Rows from block 2 of a small masked spectrogram model, named by matrix and row number. Rows with one number belong to one neuron. Each number is 128 + 32 x the weight over its row's rms, rounded and kept within 0 to 255. All counts start at 0. Numbers have three digits each.
After each neuron's rows are labels from the 100 clips, of 14976, where the neuron reaches its largest size: "peak on" is the class under the peak. Only what is clearly more common there than usual is listed. The data: phrases spoken by 400 fixed synthetic voices.
# u: gMLP up (value half) (model.blocks.2.mixer.u.weight, 576x192), inputs 0-95
# v: gMLP up (gate half) (model.blocks.2.mixer.v.weight, 576x192), inputs 0-95
# out: gMLP down (model.blocks.2.mixer.out.weight, 192x576, transposed), outputs 0-95

u.524:116090176145147141137100119108163150068171083099126092150106115060161133084111111136099104115087109111147138156120092128126065134150088133099091078090089183138104128124150103121158137109196156185094181085153123112081143043112139130144133151180154149130155117151167110096095105144178105114
v.524:104118138086020129154101129122102130094147104202109144095143142116123137175161148130135092133149144097130103149145128153150092130095157089169139105138192092154128169130121169081116151103109019194168120163122210151146121201151143120158161121104128090115110151151126109140064109120106168175
out.524:155161078059147131154169119172094122176150165150107144141108127246106100148162125124120149104144126132070119116084080161107133114120125079114151128180165037130101106099129170133086128165083094104142133131110110129176107149159133106136123092112142104129105109086120148128181190106090177176
peak on: silence

u.372:133112083077137115179137095138128136121084158083195126092160072113163120165132144099133141086121094127135143115080139085040072147160165137109146172159131116122155158139131219099153141169131157145208107125164109079147102138145119153152162151147147107131125156132072093168150144121149160113
v.372:126162122135083095115158140124153135122156128121174123140151079136120105121089132123124118127147147140145135171114097097074134125124135130139148108146144158146090150110068112157111139124117108152043113136133197105104075074160128146113079101160133109061108136097135128138101067146139135160
out.372:089119083134079152136168111156138134148151122108038100139170186175117151135133126098084122162125200073123128120146089079127114115095151118094139125101146097141106105105120137121133156101187128065050112122147126175100137101093139132136119136163144107149115082191165175170096167086095121095
peak on: /ɑ/; /aɪ/

u.2:092119180148129222139154167125118127135084158143076184158123152076103047137163147088095083130127123141124147108116116160159128112119107097109106193121139096139160147155151241153138125113080100152066115131157148095138157140143080092140099132136160119124143106165119101080149118110124098135
v.2:162097133162154102143070150099152162135133168139140125116144146081181149127083087115132172091088096127167106110148103113189123090147129103127112054163121128183081183166147078075125140210101177126098133141121071114166114159117093127112112140137096099077116151078167116113117114149193136175
out.2:043094094165135116159122144190071144143113158144144093128078148194050120176129193165101104116116195113129131127123155127124133117156105080153094190161118088149129137149094107136081100142103119147110122172172086093095149112150092104087112096088093141074060123147109080082171155147141159107
peak on: /ɹ/

u.573:062138127148077187124113147142160130119141125147118120158138129107124095167166105130103137106138150163089139165147180172141070143108071128049105124127154143161140148145097148153108087115120088154100111191082149119117135150176050117138084104146163123132111132114122106125143168105123108144
v.573:150138069128137117085228144075186149128069127078146090184106155051092130066134135142101078139126065104135145123106091103139123174133102107060169223180088152125184127153146099130101130150176117142137097134132131172106098148169100076158120107113119076170125150080149115141095152060128139130
out.573:171138171116134105107147159117112134136117083118127159088155201066141187133091088117180158120119038135086166104133163129131123142087138097130173049093122135164151120095171157114153122116139154096164148112176152111139149140155117081160149143166169062112210133123105123190103171180050161063
peak on: /ɹ/

u.157:094153134202124124039133112091090151138151129106068111120145183091159167096141129173108155113156136116157106099108145209089145060121126084124127150111122177154106154117090122099091165097145141119156125159148156109126158134066132161146140126152103133110113088097105148171185091138085197122
v.157:097071134077157116155179099170124093151117177138180134093099106147086110159110168126129167176121146129084100200109161091151111086125159132167151042139148121139167098061126072126183095133183141150138107105110088205126147119130166137139137166106135197154207181164127093103146149090131143103
out.157:113144131119148147119132111146159137150058153135105145100097139147172181134121063129101106064087167174148101135123087163131216171156172121096099141111146148146131105104080097118110168108192115173119105133102101080149078136118102194109138143125067117139177179118186107140091089177175158154
peak on: /t/

u.242:131135093194082128136146154165145124080129123166155174136174181108191085156135214085117114113111143075085152184113120102139086107095091099074079110121111110140129065129147094092125094149141080169136090133144198143123134161120100120206104102093145123126060151118090086140157099085113152108
v.242:100105087117142121168075097121086128125113088129171113146134200099170164120076120107108132079126177077150107062157083121157106112147135139147110119125094152128140169169157062137119134149170128127177144138147114154103100147122115085169136131135105135172131193115112107110130153124173137124
out.242:109191156108079119133147133094134111148164072140151169141203148125103066127117134153104112144143094203114115130129149162114159141117113082154125104159132146116047126114143157137105136093068150104128105133172179101107072169044128172126093161114109120094161087173160111165135122089119164088
peak on: /ɹ/

u.400:062143178075123172138119117120106092100141180146123127130146110083120104108123145110177178182124103111132129148126146131195116128100116147143110133120139140077117147171148157128144119054103153148090131133156158149142169128052156122111149155123112115097110148151132101133114048169117140128
v.400:094139190091129084232140099065148161157119166129170151141116137135209109115095152132096152102125124149164118112137156126199143128132152144122105096143089116150161162123119091141104133120188143154124126127160148139151097123063133169125056154135170099121138102117139039064145099076139145111
out.400:172120112135137099116132100132148113121146111107168145141110166184127157114127075167112068118155167143126134183129098115108141158140068141176092148146113146159103141115041133148120127158100125122136118095046123102124069121199114172164132090140105096114166164145135145089114236138130149156
peak on: /ɑ/

u.297:136130162107133115145098117132131121092129120123067176089155130157091106138071136084109117132143142183090116025135108137095131170186212154144072186105177112094158169175128106149142215146092117132157111112138088126159132146176106101115142115104163112147123145121185120130125127146130092101
v.297:113163127138107107186117157148087122117101211122071143142110099177091113137128155124117142180082160124191124133153087085137100161069086066106152131146094160142105140125175123042123153121127094117107165132114127228157119147105078171130131159098182111205109201110205095074134054146129154150
out.297:180163098128108071115146138188120125137188099126168127141111104168105113189112139154106090083154041098046125178114133140075113118183114127072111061148121131136154121091108130094110109186147098114100107151106133166133103109111124217097152152152144155162076130103109110106109121107084098147
peak on: /i/

u.259:143163131167094123083175161126136135110094095110077193158141091115238125108093158119134104184159105120160165152126137160124086117125109119147116153145193152202118179116099153144125091117130101140075108119152190156085076078173140174129110130124141132108073110103157119130116146118146121128
v.259:064140209113148135139190142103116098134082100133130101076130102119123098122142182162088120143142158150091101154144147179106147057071083159171139119096201137158144181094120152130148152084109142116048103139140122090102119156080196107099104148152118122202148090158172129096137138117134114167
out.259:155084102130138103132075151198140139136198172129153084126172122179050135177121083142132169086131155130130116107132138112154116123132111108117122146121124095106144080133177055132136144106134154151156134125103100175183119159147130116110168140138100111121114143144102118036110011128133192108
peak on: /k/; /p/

u.17:177115221105114179081138165114096152150111137137102118099143133117154160121103144131132188138135116103130157138124076160149080092063069149050155161141151178222109104129149158132141097075112135128095123147135124161065159174136173074105156111156133098187107113125122110124104089153094150146
v.17:082120123142112147147091107075150127110106103177109108110104168098166171106166138178128082107130052083100104152185104171130149153153139154145129154116109154131134160152153113094114179098169127184139136115085136155141138149199179131047158138099136165143122191119076120136102162091125111161
out.17:062133018118106096184105123161171138093125155126146182120093141089106127142159121101094094097119171087164124185127142126135183144139173108123076076155132076127173209141134058104109101185158124101104108125140152062082067121159106061134167094109146123129137150109171115097150187156141097142
peak on: /n/

u.449:151183155164124146153116102115159117103069103141151111152080099125107004120160129126106118129125148113120114100138146021112069164134173176100114164098114086176145153173158168162145101152089136148038150107116116104127169146124130011112151133156103151207132133159143160110089151111143069147
v.449:172085108160139134047107101147142164118117141129146069164185137154060191109035101141131133109136134095138132147122125156063103081150173131171162089110156127110074179115085178109166127144130122142142113104131136122101082120090119148154114062145114142073136197063092098202130063127120143109
out.449:158178173049117102150128159114147131119125127136175137126153162148150049137135063121134060125095104090143120031137163074168101184066107170118072132117124114130125081193136095113126128191106167123120119148121141139128179135118151033145121168096107112140106134185133137062161129181151155138
peak on: /ɹ/; /w/

u.148:137129125222148215106121104127108110122113123182123145129126145097071096090127130096127089128120129122123113144183078106141144126097122174134154074105111171146091110153140120134170091135152105127143203092099136199154093050149111109085083085164126120168150171112164128110168128145155104134
v.148:160119087139138111092079162108173163102090132093135160111137165176130117080155154092131073088163090144138144056099162108111152209176121129126092178205129109126140147141137066179107123138111148078159062136215143098163174168172151073137114128129128074151104076066094174163117167122126119114
out.148:216098151059138110147138154170165141138154072123111091125179203101182155129115068132138141174112090145146123142102096115123145145160125093128125121056154142169113114090107120115121081048174128127167137114096115155162097090158147175131139120165171106096143123232106145136150142117137150104
peak on: /n/

u.570:170142137109142142120095131082120155161127160138144095120163081083074155170139079125147140161098200151097135140138083081109037197091140140138159086121173108134140140128127206118141174130138168077095116125128103108170093153173121146096129155078045113153114153108133086092196089197146104151
v.570:120134149177117079100158151187109131143100110145131155148117157103161064115157164132087123098131127116140127180120205138066158070099079068104063109140114182172120122151107160155121107162098136135124118140137141128042102105182131059185101104139102119150075158107170089115076204085195097153
out.570:065133042056132144104158125092123130142129083111168114103174136188111093117127108138151146167138101093107106074125172108144132084126172105135188153141166162120129101081229114136121153104174144123100155127174143148094172125011154159148133121132134155104131092163091131158123076037103091112
peak on: /i/

u.115:112163133126174100184105125140081136148093118080162127143096121109132221186147117089141102153149166113116137189111116150099157144120114217121131110166120104135094140084142181140141133137164139072159131158182117081066094194156113061156109093135133105166136102114116142159119158096142105131
v.115:161131159109150122085134128141140079129176148156176133126064161120163093155133069130156112143135136159140095139138120091128134136133156172183166151152101045144098139105118141160137155114110135107154134119113128089109116134149132120121137061112143112051089083183062087119139136091097089111
out.115:143126130132211151137080138104145118132150133145158096126061148109133122097155131161179139121140083038104127120130123132188166099130119106201149094127129094129140070103134181142133105163122136149123131072108150091098136132077132097124113130124072121097130130126050097045113107171139197119
peak on: /ɑ/

u.215:096196112136102150150136131114128086087129078109123144170115147104113069055187167152161143146145085051151138255127149070119143130122116141116117147111105148089131150155141122146086091095123102102071081141162191133063103130132124193141083114137168149126138083158130129136182174182122120156
v.215:136073087098130133068105134159099124156122133164068129106150072177110147148157191164088098124091201132136092104152111224060146102126138104193070110131138071158146124140041180133094099108122125183132131186136083147175149058136197111118117086147140168117121181139051146123127139150161110111
out.215:072156064156129167180133172103149180121092119149183161085129088151049136173063120143066139122120162140094113099126079124096091140148160149164082152156110195145144148066084083129164153095094126162111083079115145160185118124145080089109129098109101127157136124073078088118118108123174140125
peak on: /i/

u.575:179129110196142091146085099124123107102117110149113151133172134163088136095105165071173111116116167145110135151177121090045131227119174094115082054116203157087121157168109171142154163141111074155094155075083114171160104099082102130114155156082123102139119130141117121121117110125143132182
v.575:156133144067112117090175176124132139123174092085142095149141130106111157066095083125218127119136155173142143130069151111086147130124172076118163116188096096137150129115035175178107111118102151122116096138153137087061079140130133080142140067180098101126087118144081092143112121134151125114
out.575:129126099130103154092166135161139133090191045101112139124119220083134167076092139130156105135163162116119128158086125131125169107125187105083127107158129106123124142133117081176156042157152100147091119139153155133068112126120140147116147043153190138162112123082121134175127158079124083104
peak on: /ɑ/

u.255:157207115161122123123125173122161116077101089148128106105144112165109144177088202105167137121142129184134138154117118103075099198126167122092093075131164124124107128179086168112139144161111091157090121075220145117076096119042108138126113167106130115124129133155115110140072148124081125170
v.255:148057157080124118145106203093139146145135201123176164096192063104174064174103154126111175147120142087145175078129158170088127068105129112167142129122104060141082119107097134101182160139146172114105135135135135086115144130093148106120141137132123139094115112103153108135158063185121168152
out.255:099093090152131142161185130026148142139153117130187153110112125074116076088097141078108165135110166145146131154065051145136163102147119114149121167149071151127067156162131164138184137172073070165126123123100155056139100156163117135126157105140131130073134141014157089098112192156166170178
peak on: /ɑ/

u.37:154156149148132176149105089090136145126127076144104076134122151100140183094074104147146122112155061166112125104153147132188165139161114128189091130135128161117116182135122146115161140109149105172148136085127133067126140136123110189095137150119122125161167151098092135208099156072105136176
v.37:154154181128105143140177176200128106153154091131145111084175087127127150151098094135097169136155181141103119101104170148085066105109166091029161096161116101174108139159094122139131117176030131100103134190173122110071107141108128073152127109137129113159123143167168091133150096152133108101
out.37:062125056135153131102109142169137129143099157152158140131129131113125163120142157130085107112113223105160143186090117107107149122134125102134086104141136111169122161138110161133166104188163086145176117132174142056134027085161093129152131159172156087109119124118172127134145201161137120121
peak on: silence

u.225:128150160170134114179111126158086139110201153086143109108095131086139132147101097152114121082171197165108151156124130103165142124177089135177098119179106161096141137130092135136144153086112138124164124112110121060073107196150111120188157151137065060130115091144122095109066153114059147092
v.225:117178148135101155138122086151134112061098139132030132148128150075123114113155139140170097114126104140055127234137140085185124153133122104057141156123189151089185098195121062064099082079135142155108137151181135132135092100133130137081140101192146174167153116152090136144159136127119140098
out.225:161102096118129186194127138106134104110098127099133142121199158168161131118080097225114068145133044185141143070138130155150097142115111146162128149128128131178050100118114147147116150068054156170080118070125152160156156171073124152155098063138101156184115121141155113160119094130149152151
peak on: silence

u.375:105117152070133128154104143177099123095124143100107157139167142149177134201124185149182188098112184143125109118123093102136127152136095117144166069087155107116100128106121137079118127131135169148128149150124140154165101119094148133125132142139138164135093117165190128078117114177119176111
v.375:100184092116119152155178135112177115139045149145110148107051129080120115072152201156101083156101053098127133137127116149132114087100130133120174163128178127135148095132128126115156092110107132148014128141141117111116197129088174130112136153093080146109151095140169103148108178123141139122
out.375:058146085137112134136139109110120110136109093132121121125137134138074188143159094055144071191140168049153103077125119115079166119115105124117200124112120158180168118073159137148157101126153112154093144160195146131130111110143129053164142117111171151165077103146091136221139135073114049112
peak on: /s/

u.108:183171130135131131095152121095081116106193162116131181133084103110154149123140071006182119124125186226165132076126121130221102152103130110127172120155144157143118155107100149177071140135099127117127127150186139194108123115097095153135117097108077113147123164095085121173133128090089123117
v.108:105054162079138157110131159108125162116120124121176090142191189099100129168094085117117082135116162124184134109133054092162133113091081088175104110171133115130143095130118129061104142051175160095146129156159151146100155142111124033159177148115143113129121193085086134110100120144118165198
out.108:135141124122146160135137121139124118125105091112085213174106144094199128145116066161141101150157047132120127091106091099134120111129169129078142177150109080162167124151037149122120147121053096089139142149068127169134105089157126147145114127093195127158118141153118129203129141122142091137
peak on: /k/

u.288:133157165101165045136098162134136146151215118122138127133076095145140146104114098051187126140115193119147152158114156119148154101147131095138129083125102104097153124131160120123092200138116166120100108124188125097120105121118078174126081082154083094090101153138110080184079108097091180088
v.288:070160170083107078093157134114151135118132103132139115127109106131110166088090183080172139208173109173171149107104105109135163133129162067134080112134167103095127115112161203175108108147116114148079129106130206103122131130120120154114160117189113148102126126153145075093145069154103162112
out.288:165171186123100110122173087203144126143161098144072126079127130129124143100138139040119179215112138137147160090120088069089143167129159092081174104164104135159121166087081173181114127135165118147094123108146151115082164125125115095086111114162120136161132156107134114131143077110116161095
peak on: /ɑ/

u.75:129146178128121105164159186112103111119140088119156128138108130106122112138125081097110139112145125114170173134067155110105135081074160128086121108145154126101119151145118172144132155220113162114097095159179128135122156164132158107155102082106125091077141113093227144133133093098137104137
v.75:165150156149151065142138092170166127137059141143146129125100121082182110116159114130096132125126025136082115177127163123190193146149147148163132110124121092076092163124111090114126133158125155152077116114118123073063223171062182155118121107070115142043132098097165103125107107074146129155
out.75:121125122171165133181123101125123149138101106130245124144108149155147136095149159119131099086143188200071155064116122180110134088168105084158133169136140138091153063093090117149116124131133122106130120113124127089072138159209138094125127135144082122153081100061062137158120134114141115111
peak on: /s/

u.543:165148128158115125144151116068101128115162140093091107163122156131217171111146078162166092110109098151079124145144152120208063113150000121054132084131107184131130152107109135139092075067163162098136137154127123121125124142142127127123118112133186137129134082065064128151147171102075118096
v.543:126189067166114093090151111085154096136143136130134096177145130168149156071133136097150076136122080182076124124160138105121103181142067116041083071141128132112136087157220085189098145115194131139099140142105141171180099131211112077099080111121163125169113125108141164143154168050164109109
out.543:071136149112125132138133127102133144137167097130106181148097106129167239153152143110135154152121041087113133134136158121142097114122107117152154168108121156162063127065191136134148096148128139141123124139099156156190195116080128221154119098101098136083142118096102155181083104109099150133
peak on: /t/; /k/

u.94:137103154204099103083183138124135124116123118120107084126124090181160075092113132136101080128133091114089136097129132131149121097112125152167121173144152148158131128107117141085109074167137102132083134142171150098160096103085112151153109098149149102077117059153178128159170134157102090091
v.94:102119165115130129159089142092109138105141123150134157096069125114184103157160091145117118106110139069100114043155144159137114115114098151176154180120076100166073112150136078170154170083096155088134174152137133120139208160206145039080153116098124140132122172139046102099118092107148130146
out.94:085119150139108157120000095193157110136123120131147136124079185119111205165203072131119124122102155122102134165126122143169072115139129116140100116112064115121141133109148113127082133176179140060174125184092135132173107101181104194128105184138153158109143168144115140041152162151168119155
peak on: /s/; /ɪ/

u.203:144130090156113128148138104075106161119107132148174146226151150156097161142084050108119116166138122155124141154103158167109170115071101134088106059097099146101080179110050167122130160175111119154114173131189148119099180084119119151149106080120177125094112145152139114161111080079088137155
v.203:175085146096150135084120109094138131117093255134093141141110105090181059196143099126098092103108048108121143116092112073123090138138131103126114133104149112137097087154139145124141136095073127154087147123140123127169228127105125152115127163174116063119120146178098115132103136124119132135
out.203:087134122157140110202152114116132127142122082135135139123131130190142167094133150127127106142121206089148149100107124143084166088162155118068182112127125100082112112062110111119130160160190108124152134115163123122126152115107175145126092082171129148105107126089066114126104046032146041126
peak on: /s/

u.209:191133150142104200127179196117164165148134159126120105176123141112147121125119107072071145154176099121122166092130057099159105096068118108167128126136142094127120156164136151092138155132086122148071114113128173113115137119099115157177144101153096085107073152101154149140098078143097216031
v.209:091116098141115093121081095077154145142121159152169108104168102136161128086130076169126125113152061099146101109123103102101133119164143179126177130144149100192120166081125066127168151218102114165127138122096127142174146162139098097082110097103090062110145150101166109117091110114153122165
out.209:060106161156105107174123124147087144116114137154133098162141099131112136119176139141125148115137217112128129168143148155076123093097107129065097109114137114136117114139123085082134157141130125061126127131162147092168122145149146094052093031114138143143134065106099100101173118188161100112
peak on: /ɹ/; /aɪ/

u.556:081096099185122227107121161148091115077179099150126124117111159087115122108137149115128061106149070131135119107137163140137125093087076147110103067169209135148146145142115054099155165121141057140139134127173149171134070146111131110128112153123143095176145117107129115130122109128133128106
v.556:058153116137133141112111141154094112166128134140148125108178156097066143146098168104131163117164178120138118123138125127132054160105102126091180124173082123142141151143149126152136136147109139107219150184112140166098170175079106095164165148074049122186132151089114078131112138113147188135
out.556:118136117191107142103104120104115112143144137134152205170125114172105177066129093124110125138142201133142136118117154084152156123176164122152104123138107156139104180161113111106105174103141129104194144145120137116163082110063092117114143148189202117125130121062148152150102132147191158117
peak on: /n/

u.93:136096121102080123177073114129114102135086112166123152074089143116117104151155146156088070126133094123121096147146188110161144132157122115196156100110176150126134116100107141145071181147134109143073115142148143172109147150068146210121118085079104122140111036100127098114124135154126162149
v.93:079115124159092116113217172118166095132103121141066110140134125189154078158112177133074186155122145132142123138130145181068114131075135158096087167136174148209166106140116059189180085133121140128162092121089136157159129046140149112160100161140112163076135154156190095138127147120109060127
out.93:142123140163099153073135133168114141168124176116181114134159079131220134087125114101160117131151148180075115143138127105097142131138155200113096127142121149144184131045125111103112128120164163132069079122146170145209190166113106136134128128105074144175134089044143162132065126155138125106
peak on: /n/

u.352:073149123094129153137123093167070164098168090142132098220104126150081143145151173164095143217149165160103116141148132178165135172103154183176140155118074125125111165164135099083135137132143073113145163118141108213151103128124144100121095151113132091164127092178176111119083128089081081161
v.352:100104049120155184153161179127109177154146078060221149149170172125123105161091070117127146109111124162121134084134068157154076171125069068140094114141069107106151138142109108109073188101134187077150140117127098165144119144146166136153148171109113115164086157122138130106109155132169143125
out.352:123111131088122147176093158145128142152203154115096133123205182093109103108130122109135139104174125123072122199129150172176086114145119151125114102116140147163140060089119094112125129176100144095071123142142116156129116153145121071090135066114145155103135160063070150150152160191123156103
peak on: /s/; /z/

u.111:124087177165109133139122087172148156066178110150131099169086122089124093094149117178120115216117074153159138154102155131180162127086126074178129146116147141121115141174133151104114087137135083141110143122174125146135171086164150120094148096128177115074145107101119084165126124087084128165
v.111:104107100149141135142102153104122095162138084135237127141155090224088145102072145119114138101121131215085139036148103137127118111098110154136097163119103174136088148178104130137117146159112145103150116125144137154132149160147145111142091183130098151140122084124095140141126122112106052169
out.111:152155189109148091105182164107147152131149178105061132102162119102174113122113120061104198096132107103121116120143118117145058155165133155119188202118123133182158064073153047073132077138113134143080141189126128119121163157131127117112120092125065145131136139071112160104167097177159164078
peak on: /s/

u.132:084082105187089111149133125118093144029074119093097114173137107105109016165094128109145128089133087106109121201123149126147105135135109110116110141122158122120148136150142090091125160155162122135145136137147149184137080145074116149140104153147156126094087139181154098100118138122146128157
v.132:076070146214158113178081076086091142095135114113113097137173121041132082097102104142148127139141098030117117164159152125115125142156116130115092096074120237154117162185179115071127164114152135142107138106152118127112092138108154173122138168153185149152139168136128109134150117120112115127
out.132:186117094178100171105160124160148137157179135142130159095130139214149186147101137074106149160131144208135135053123088116151149144122081104129106157145105057163103103116136185143128094126094124108066130113137137136078113101170098128125133092146079113191105113071048158146154085171122192107
peak on: silence

u.521:172128074114100142143141097109149128119066093118057127099143108061090114123137176120186118181168101100118116114136116163148114135094080165069158177083135101135155114166137101106179097053121087120038149090190131057127156136138162141107156139123091180205158170135168177137107123048119167143
v.521:116111069114107188114107106150143051124084124124162207131145114118129119154116134127117121122118208095099132185147106107153133172123105170115133092151128098112130235147115124135128096162131108125125142140114135131096129164134119107138060123137177123146098122110140141104064121147136130104
out.521:143096148195130071049167121156108153140107182100145193126147106223207145147070094177124129084113139141103128167096109089123087103136141098154114101155103101147116124076096202116159147124121091150175134120135108194159098123084096166187140152177117115127091117103097092255138143119103138108
peak on: /ɹ/

u.79:115119129125075191109205173180114124073142190096098160188108124105189050153145119049117147154132033110102151117105125149127054132123113076090175116089136075194072122166139154104156125142088151133133150133092136151097143118076205108148186142131158088135083128115193104182125168134092135136
v.79:133080085150118107127099126075162124137043074128170079108153137144156165105140162161152075128129144086103119116166096104100134118162152138168109064122137127141117167104142061118108132110182129137154126134126170066098087135183115137119111113142110177128143192110098135062113093180179146118
out.79:125135107199141087167114141088144125128115095122195127083145116164103175142156156184136123176108202102142131104110179139066174099156160135141169125119176166081181136075094090160136109091152066118141106136067135088113103139134149132115092117130154158139191083122083165107136131101156077162
peak on: /k/

u.262:145087111199135119116156081096120124113098180098121204141119148170133071128099084121091085207125152175153154110082088173129098083078098132151079109147136132105089122129082141126135132095102108109141153138173130175137157111116080113136164112198141128103123139134087151159126108144113173117
v.262:120152116186176163111107135130129091154161197124144209123068162148158130144155111125105111088109121185104126108149158176039102088164114153095081106151110101131134116149181134182075114119041170112114134157112095125129113120119115119139164191139066153190166141129087152171127147141163075141
out.262:159068238108125154109158148135130106107150149118110129098151156153118187130114092158143156045118105098105124139116112128137119146165128175133159120154124091121128125112162077153118139135172126079146151138130130178192163106081115104140135126142080207132122113111154103160166055056147107141
peak on: /k/; /t/

u.355:104106134170101165167105110100149124045150150152112101193103165088160074116113114058130106149136081088166134164122118107109120179126086100118134145103110158148116132172140147109136112128102096196153149158166175163153133105087069140095136133142174184149112104108120114224133115195102138064
v.355:085107174207139130198169089087103156097134142104107100133107114081109098042088145134093146119143038080127117151098120094099145160145115166113072133107168185178182172136132046080154129175150134172078117101146112125132122116090120182098151174141108133141159104142226117112155128139107120083
out.355:135093103019136077166156129134134141143084117070118102102083124148112157167120197113124141109108182132111133127105107144158180095169126106157107154127145120139057109108085164095151115176157169028140115134086121112115136131128116115148143135157038133177153141126136119116161180120162125165
peak on: silence

u.499:127215174108108152087104139102100157124091143129116128181094131182139081153100115078138097142166176151177149156127166083202112162168088102100063182106128102217146160147137141186151145125097154062091118125118144137100190169185087083155109106122083156129106109120102120162109152117127187141
v.499:163154098137120169115186152144113144134147148160063070160147130107108159089136142094106124167186142119117134134144109071171140156115057149106106043149130156116166099084108047129073109103136093142147159103119121220150077137163112128138115151116091083211119125179185145098147106151141139120
out.499:159130095149105089077101098093118113144135080145171155141161143110155162104092077085168120090142073197130139102145173142082096131042128174157145103125144103083168083126154174149127188110092118161083129103127143131138234105044138195154135121129170154171112132117090123209117126075078094107
peak on: /n/

u.559:170128102165131121084150158088106081035044122125113082105071133219185137103071177108158129129125097084146153087123110103096100141131157152143108124165178115113137155105141133088129120107116056121109123084169164127161068124072105109152116153145171121159118116159100121195071159161092087135
v.559:156092159135137147059086182188127139113123101133168155113139132050088156088097139092152113066117099153163147062138107079144164148148186117209154177127164080091158172148076103103141151157143150112163132138109143151074131138150114103143135121117128101077120127099110084129129089098146156173
out.559:125173084190113160093165124081144111126175091143069149119110076103171239158106115120083141110079126120125142101092077122198112155145159136147157164142137140104120166118095098176157111148126072171144160086105165083176117099128100124109164102124112164132120154116179137197086150160149123180
peak on: /i/

u.391:090112152152116132157099111083097118142073161122103185118124141167117171144086131081106103154133136160119103020111095125165090135084153113143186134108142136107146127141151131101172189132098077110091165131119146162179160123034103077104132077113096122143141176115152139197131097143149139103
v.391:066113165084134153156097142129112152095133181137105123125122095135158111124120181126142158120075053134128140113106159119223119096117131096107145123142131154130068129162178193022097159119140144124096133136121119128144152161134150119117141181130179099129110158111183065074083071174142198104
out.391:181143103221142126174145137107113124143192080126098141095117136126168116139111090171091095114130181117076104214117114144100076114169080123131053068120117168166113108143085141093124121141094161108128158123114095187126057150164135206108115093129129119166112134112191176100089178176130112154
peak on: /i/

u.271:122119168110090126177127103088130106121175114186141151084126118153147115156150136090143139160144197192116101117169137221131145051097176200131142160096134094078107102076102099168146171169104095125149148110037117123141119126102105156088116127103111139108135159136164102142161147112128086168
v.271:173101077117159095150136132162139145148094197093147129163119117137077102140103084169121070148106098135085144106037108127144110141140091057151146108141109099137085152132070134083127114100195162123129119128147120166165182138117149085124189111167145176118059131106075108101092085129126163118
out.271:112163072189119130155076127175152158113123043114116123104086160075089197199124092209122128163122080119144155150103119114194103123141140093129147134117092155175173119142165166102118151072178150160136141124130145141118138138151103114137123133100172092137160124195087100074071137164105122095
peak on: silence